Weights of a small CTC audio transcriber.
Model: 12.5M parameters, log mel input, arch tc_resnet, norm batchnorm, activation hardswish.
Data: trained on short made-up English sentences, spoken by a formant synthesiser in many voices, 26041 training examples.
Rows from block 5 of a small CTC audio transcriber, named by matrix and row number. Rows with one number belong to one channel. Each number is 128 + 32 x the weight over its row's rms, rounded and kept within 0 to 255. All counts start at 0. Numbers have three digits each. After the name is the row's rms in percent of the matrix's.
Before each channel's rows are labels from the 100 clips, of 14976, where the channel reaches its highest value: "responds to" is what is common among them. Only what is clearly more common there than usual is listed. The data: short made-up English sentences, spoken by a formant synthesiser in many voices.
# convs0: first width-7 conv (model.blocks.5.convs.0.weight, 288x288x7, each kernel summed), inputs 192-239
# convs1: second width-7 conv (model.blocks.5.convs.1.weight, 288x288x7, transposed, each kernel summed), outputs 192-239

responds to: /b/; /dʒ/; "bridge"; "box"
convs0.264 106:139053114125087075118073139138132151053079102136104128139134071108126098106064144123156086113163109106051160156118153138128154172124096133150130
convs1.264 097:127133092117121086111133142117126109100109121093162120171173123090156111159148146091096134138075092130050079126109136137072143160086089096139142

responds to: /ʃ/; /f/; "fish"
convs0.268 107:131174124054105102161113163140094095108073141162109027166095142140157128118068161162133133150148103117149157143083088136127137096119148114150129
convs1.268 099:128130096103107126109108124123147054127072109122096165089108076076115150121141124110086139105116099136090154107115137147160124092097121157116130

responds to: /d/; /ɔ/; "door"; "dog"
convs0.126 100:132139161151168134036096113147112169133133175133059167123161137108168118103129138198111098149134213158123096135144146101129134084176130176124109
convs1.126 107:072118072117126096154077125102114108157125139137096118131066146057109139117090131169000124091083108106098107151062143107095119162126126073100126

responds to: /v/; /ɛ/; /z/; "very"
convs0.39 106:098147113104116102130018159136130118101090161201118123162137121105132124152114105175079126097116121199099133145161154092130096182088129149126128
convs1.39 116:095123096112126163100094151115109125034149137118104110132082131092079129149075189066098100114096119120137056057131135065139112108117131124093043

responds to: /ʃ/; "she"; "works"; number of words: 3
convs0.203 106:117136161131107153066161074153066086132140126124096146198062161128130142123124128125192091117104134015124111090132104103148134094087132133117116
convs1.203 102:086102153099100156176056122186171116115102157124109060154143083026135117126141058130096140081116123076088012139119121150102131182140125106069112

responds to: /ð/; /b/; /ɝ/; /ʌ/
convs0.118 093:123107113084127121075135076031148142071179199140150123118184051126131123125105048067134181176105049116084194108109133158154080190127126134154107
convs1.118 091:228110159089121111124118088154155159084113139104159132055173125180107109170091128123127086126129107086068149122085087091140159162177117126146110

responds to: /b/; /ʊ/; "book"; "bring"
convs0.16 102:122080123092033165050113130146163095170095104067183159108100100140148121127157164112085094127111122064160189174083100127079150143103049070163157
convs1.16 101:154150101150167191086169153052117142103111141109121113189036065116087150083115151137113151146188170198183133083171093067106117120092122122131093

responds to: /ð/; /b/; "the"; "by"
convs0.185 088:083142152042039171114089130163112103085117118145093102135149068115160149182147107080142143068134110148076167167166132135084032233119101093088137
convs1.185 105:094115165073045142122124111159113087129145091124137121147158142173099158112043149087141095049105135083135121099141118080122123146092027083092141

responds to: /l/; /ɝ/; /eɪ/; "later"
convs0.207 097:124107152174108143116146125147160118120107117157126196160063091171086097114185103135121116149134147099115177137151124124157156135130119168186146
convs1.207 104:074139119142130171119089118124119085132096138100142145093094118102091129121115113139136107033142127170075089105091073091060135151138147106072093

responds to: /ð/; /ə/; "the"; /b/
convs0.140 092:121140095099094093146197068117072118142148147107171133120115159139115084147112100146130118115052124125174127123136097129107142182173106099165089
convs1.140 093:154106160142105122095140094134081143118099113094121069134170099132057144108141114136144084115119125195116171087148121121131158115125099151075105

responds to: /eɪ/; /dʒ/; "strange"; "school"
convs0.226 097:144095045087091171122066121112147152124143147129092108150151098075146185142138130142074111133128211145067143119097202156135143100149104155116121
convs1.226 098:110097077121149154152131145128112117169153122177122159150093121099160138121078162180033137110056123147135060168160152089137109099100131076093089

responds to: "is"; "black"
convs0.12 087:172191078061061149159139096124119126086104094160140160181081114158102096086090134116160152122138149139122159141122067097118162116146147125119100
convs1.12 092:134147146133121108117156133190098089118101156135090104109146079130135113084098167109076074132142100055138117144149158178168156109085168151174117

responds to: /h/; "heavy"
convs0.144 097:152100197110134167035091144173085145140069141122143087139111102184130097126186139168102122178114137113178109164125126111114090104099149097161096
convs1.144 108:094152137050116113142125132137154094086076130097159146076175090104113129119094116103090161087102116065062140143111128157096116151149111135123132

responds to: /l/; /oʊ/
convs0.125 102:136113108145126111137201111125120159145191175141167056120156114075119132115146080162141110088150066108101165189127111187146118105095128115082192
convs1.125 104:119141155091110052110091135117096097155102146105156124116099127157158153072142165092124143147108121088113165114122122072121105084148146135148102

responds to: /b/; /j/
convs0.52 090:100144124091108135087145157095166141167069078108187146158099066126087110091177118112149162120104141110128144170120125091134185142165155178157139
convs1.52 096:149065162149116099093163149171150149123123112127167116139166060150116071120105154115122154143182070059147130169146203104115104170052121164209157

responds to: /æ/; "hat"
convs0.82 090:100192106132102083106114162141128141201106135124124174097103109109130114163183110149130128098113115225084164134152155097088097161129206141044135
convs1.82 114:070113103141146046087126114130153068111089145126083114078139110126132114139148142123135132065147030134073108090084115099103094132066129142138079

responds to: /h/; /i/; /v/; /ɛ/
convs0.200 106:138119140119147136094095074115110165059126104140099135126162114092110185123160182100142119104144169081117151100128109126104091101166089122104133
convs1.200 090:145134132118155179109142112129143090107153129180150189059152149146071137152115157154132051116175178112224097176095112144129071092162110177124149

responds to: /ð/; /ɝ/; /ɛ/; /f/
convs0.81 099:099075098144144069135150090077063110134132120133156147134116128157092131113109112091134123114166090098055118132067145167146104170114103176142167
convs1.81 096:169163140110128141124131091173111151105095120143135172208095210161190079148139147118142136125101166130123110057085073085107188160186112142179167

responds to: /d/; /v/; /m/; "moved"
convs0.266 104:110123148142060101165145136143122147118177097106147110078130112070142091086108152143144055138120097125066206146160125191109108101068065146102067
convs1.266 098:131139153091141149109113143144111155116064095146113145117101136141153111144123105072150126117157099069104161154093080144100147168104106187103112

responds to: /d/; /ɝ/; /ɑ/; /k/
convs0.242 093:129101035191169097128064133098176099155124065123139142087130121126074165118143127113113131110146181096101126152123178093096114129117135144070167
convs1.242 092:083122241086121148125172125166085118103113158163151104135110111119087103071150116109066097149100199088150091175098106072114139143102138079114124

responds to: /d/; /h/; /oʊ/; "holds"
convs0.154 091:103096085190170108207133101084131096166195081131175157121099132125123151131157073155131166134183080139070142125192138120102128106119070160165053
convs1.154 133:111132065149148088132121154105147112093105092124117130118095142139119121128117117111146120112132079135079111119111133133105138121135081165146076

responds to: /l/; /j/; "yellow"; "wheel"
convs0.192 101:182202126095118170127094118179118099124086094109115067094088081156092073086108111123119168156134196157104165102115041109130096129099149129170154
convs1.192 093:095107115122108138153132138135112124131153173146125076057124061184127082132093151121032135112182113103117087139119200118175144124054154195095123

responds to: /ð/; /k/; /b/; "the"
convs0.214 113:107173130132089170157151112107133128150059127079139113110150164130141089105072093153115081129127069142209126122095124146170094178147111132110074
convs1.214 097:163095123131126124115177069116086162208182104121176156175148133166159168120109108159127052114142084075094169129184185164114117101160110078119169

responds to: /h/; /v/; "heavy"; "hat"
convs0.208 111:098121141100109155117071071141121162175059126130098113161152146148138132136132154075098122113107148045172090125109093124148105047031136072118116
convs1.208 092:123134102115109148116125083136105162119121113087107147094185129120096129068064132120065093168155185109136104113158131181165114075122096104100157

responds to: /z/; /tʃ/; /oʊ/; "chose"
convs0.43 107:129152144168230060148133088135134091115136130120149117154128145126143083061118135161127134161104142149101180115170136104108106040069160158121140
convs1.43 109:064113100140165032160070138114142090081074146113102103092129127068096101114107070127124136090116068179098115109092120121158106181132127155124053

responds to: /d/; "needs"; "moved"
convs0.283 104:064086108109185136141108143119147133108155112088181054113122096140185126089117111076087103170055066125069146156154122208167136161163169143160124
convs1.283 090:145157123164177099084128159112128115102073127211111146035141135136081096176131120182188099179169121114130100129117056078124169149145179186134106

responds to: /d/; /ɝ/; "driver"; "holds"
convs0.46 106:133114165116182113111162147106123174132165099075152093122147061118162150146071108103103113133120138050096131099063124128086123120159130154139163
convs1.46 103:113130147122110164116120157156091172024113052153153111145163118110121152123068121117139135063166170125071143080084152168074156136133151110119119

responds to: /z/; "is"; "please"; sentence kind: request
convs0.37 098:147124099129111171107073132125098152157079062115123128085111102088119156161135126138116077110098075114140126122095115126110116121084091098115095
convs1.37 099:096119092108080184082103111090128123044122158112064109042137102145100167125115181138142137173141150167137095111105103109138065143141095121128094

responds to: /b/; /v/; /ʌ/; "above"
convs0.272 095:125092099146157099134128155138144140121090147129149082141119047125158096163149106080091110102164095115101111183088161144134097156125092141114129
convs1.272 094:141130089136112122096081114148072067137123130193096128113168118161126058118119118132179087116139128113106131145098127088093117155134105063141153

responds to: /ð/; "there"; "river"
convs0.254 096:109116138109128131132121152158187113147107110131153144161117168100093067141139127095062153119098102122183131175051118122136127130118171143076151
convs1.254 090:100090158132121114082137156147128179092123117131123101143096065135125130092127124111147142144179151137132146091124125105101077118110130108134104

responds to: /z/; "was"; "where"; "holds"
convs0.175 098:086090123169192120124158107125139134147138128055115110167150119157137168103104042112134103122143088115159132109102129124078130089161107137138148
convs1.175 096:120118157165187113175073129121144103029124135108090141097141141140138195173121111135154151143169138142157122107108109109124108162176150106118118

responds to: /h/; /dʒ/; "her"; "heavy"
convs0.94 096:134146112094137173121092109144158141158124119114136129136141066116152104150179158134121136134146167093164118143116066138115074102062162097156144
convs1.94 095:103106141063106172115146086162136111151132133036152137085136132142073153127038166092088119127102155120128079109136125130158166131142188099067121

responds to: /d/; /ʊ/; "road"; "good"
convs0.106 100:081115045119119181123075113086153117145126104047159141170138129129174171106125100138081148094158120097145121143147088127107108066107136060168106
convs1.106 091:116140162140130173161175145071178207137132182144138087113150125158109088133141086157081180119060062172180099137169182113166106058171150128095099

responds to: /h/; /u/; "who"; sentence kind: question
convs0.218 108:142169162064052197169173104138115104153129101150105189176118160131116095116117105073132123120165118126149088115160072100103104140086103128125060
convs1.218 110:089110139125047111144089110113105123119104084109109131107170113151123100076100142136117090109153099054109081091126078143131129119150099135105131

responds to: /ʃ/; "show"; "me"; sentence kind: request
convs0.166 094:118153083124119133129084113088123099156152158152154091173170118089147149133093117143119148149097139106138167141144102159089083085115146114122219
convs1.166 097:120130135118115093135069125117153159144096134125104127126115161089115092145147116127124132162179141154127134093143135133164127127125160163158101

responds to: /v/; /ɛ/; "heavy"; "very"
convs0.189 092:156199070139174105087109166064159107151091119049124155134177112126135118150110173191112161169100127106123108092129085125101098121132186132134128
convs1.189 106:100168093132122126168063147077168139084096091061154124105123131062120127138126139092077189133118107182152156075138077042109150110140179116079107

responds to: /ʃ/; /f/; /ɪ/; "fish"
convs0.259 102:110124147116065093116103105204156095162116147128138106140065131149160124106097125177186105139054159077112152185126109131138125135069090080124174
convs1.259 091:117135178085126111130081138100131110129159134141152119105196113138144139141118196096113125145051147073139166133110161097139129081162105107110074

responds to: /ð/; "this"
convs0.277 106:065105085102100121104140122068129110134088150133167147132104058098110115157107119112086106064101118157126125134152119133151084165106127191103092
convs1.277 088:090105067130116128074111159138089118095135101135140126119091072136057127104107136131144113129167132069097055078072135120121159119093109133095117

responds to: /h/; /æ/; "hat"; "heavy"
convs0.51 101:133129051097109165135134072123143115104078041104104063144131075160159111103130170115123106101136130093127143134101114110088165099144133108143107
convs1.51 099:150082154079092129170149120171098117108192144149121110088158072071107111112062155157101141129079144063138134108162155129079109086103101066117099

responds to: /b/; /oʊ/; "boat"
convs0.62 098:118093161106034113115148054189089121101123092092123151177137087125148174073122073170147129086111097128140174133133146123090087108104068059139158
convs1.62 090:077152140124065139145146103108122111086159083094119171115120154109116186176120159114197099073163161084165142112144031114085133107177097105097139

responds to: /b/; /d/; /ɑ/; "beyond"
convs0.184 103:098106079131126108101076117170130142125129057157124146174076132131153128097081149171149159109170146159099119127153153123129073124112136148128119
convs1.184 095:173127212134142161102150151180128088089120139132122136127128095114098118149148132192145099121172153116123000071132091165081148159099133087065147

responds to: /l/; /æ/; "apple"
convs0.15 084:095130120214189122129195132118115184143204161153147140184132140150138140114122113204169196122196132129099121169128115165118099056084129161141129
convs1.15 092:141166130110190089158047075054125136128098136108131149103126182068148114110099117107108095081131082140119114098088006123101156182128162133059129

responds to: /z/; /oʊ/; "holds"; sentence kind: question
convs0.282 097:108190117153111154120065147120162082166135074066142115158119110134105157140099077141164147158126132091145110115103109156113044099142132110121148
convs1.282 092:167125138173214107153123115094147136142133097104101115096120189093128169169123076096115144146192087146108091086140135130125165114145173140159104

responds to: /ʃ/; /j/; "beyond"; "station"
convs0.281 113:085108049090137097068160062115094141131092109121062113110112120138115154104159167142094165154088110128069152121127132129179115147113142166133125
convs1.281 107:109153100123137105122160118156162085114105098116177099081122148083109136136117141141132168129124082154086038123122151124132079109111123116118127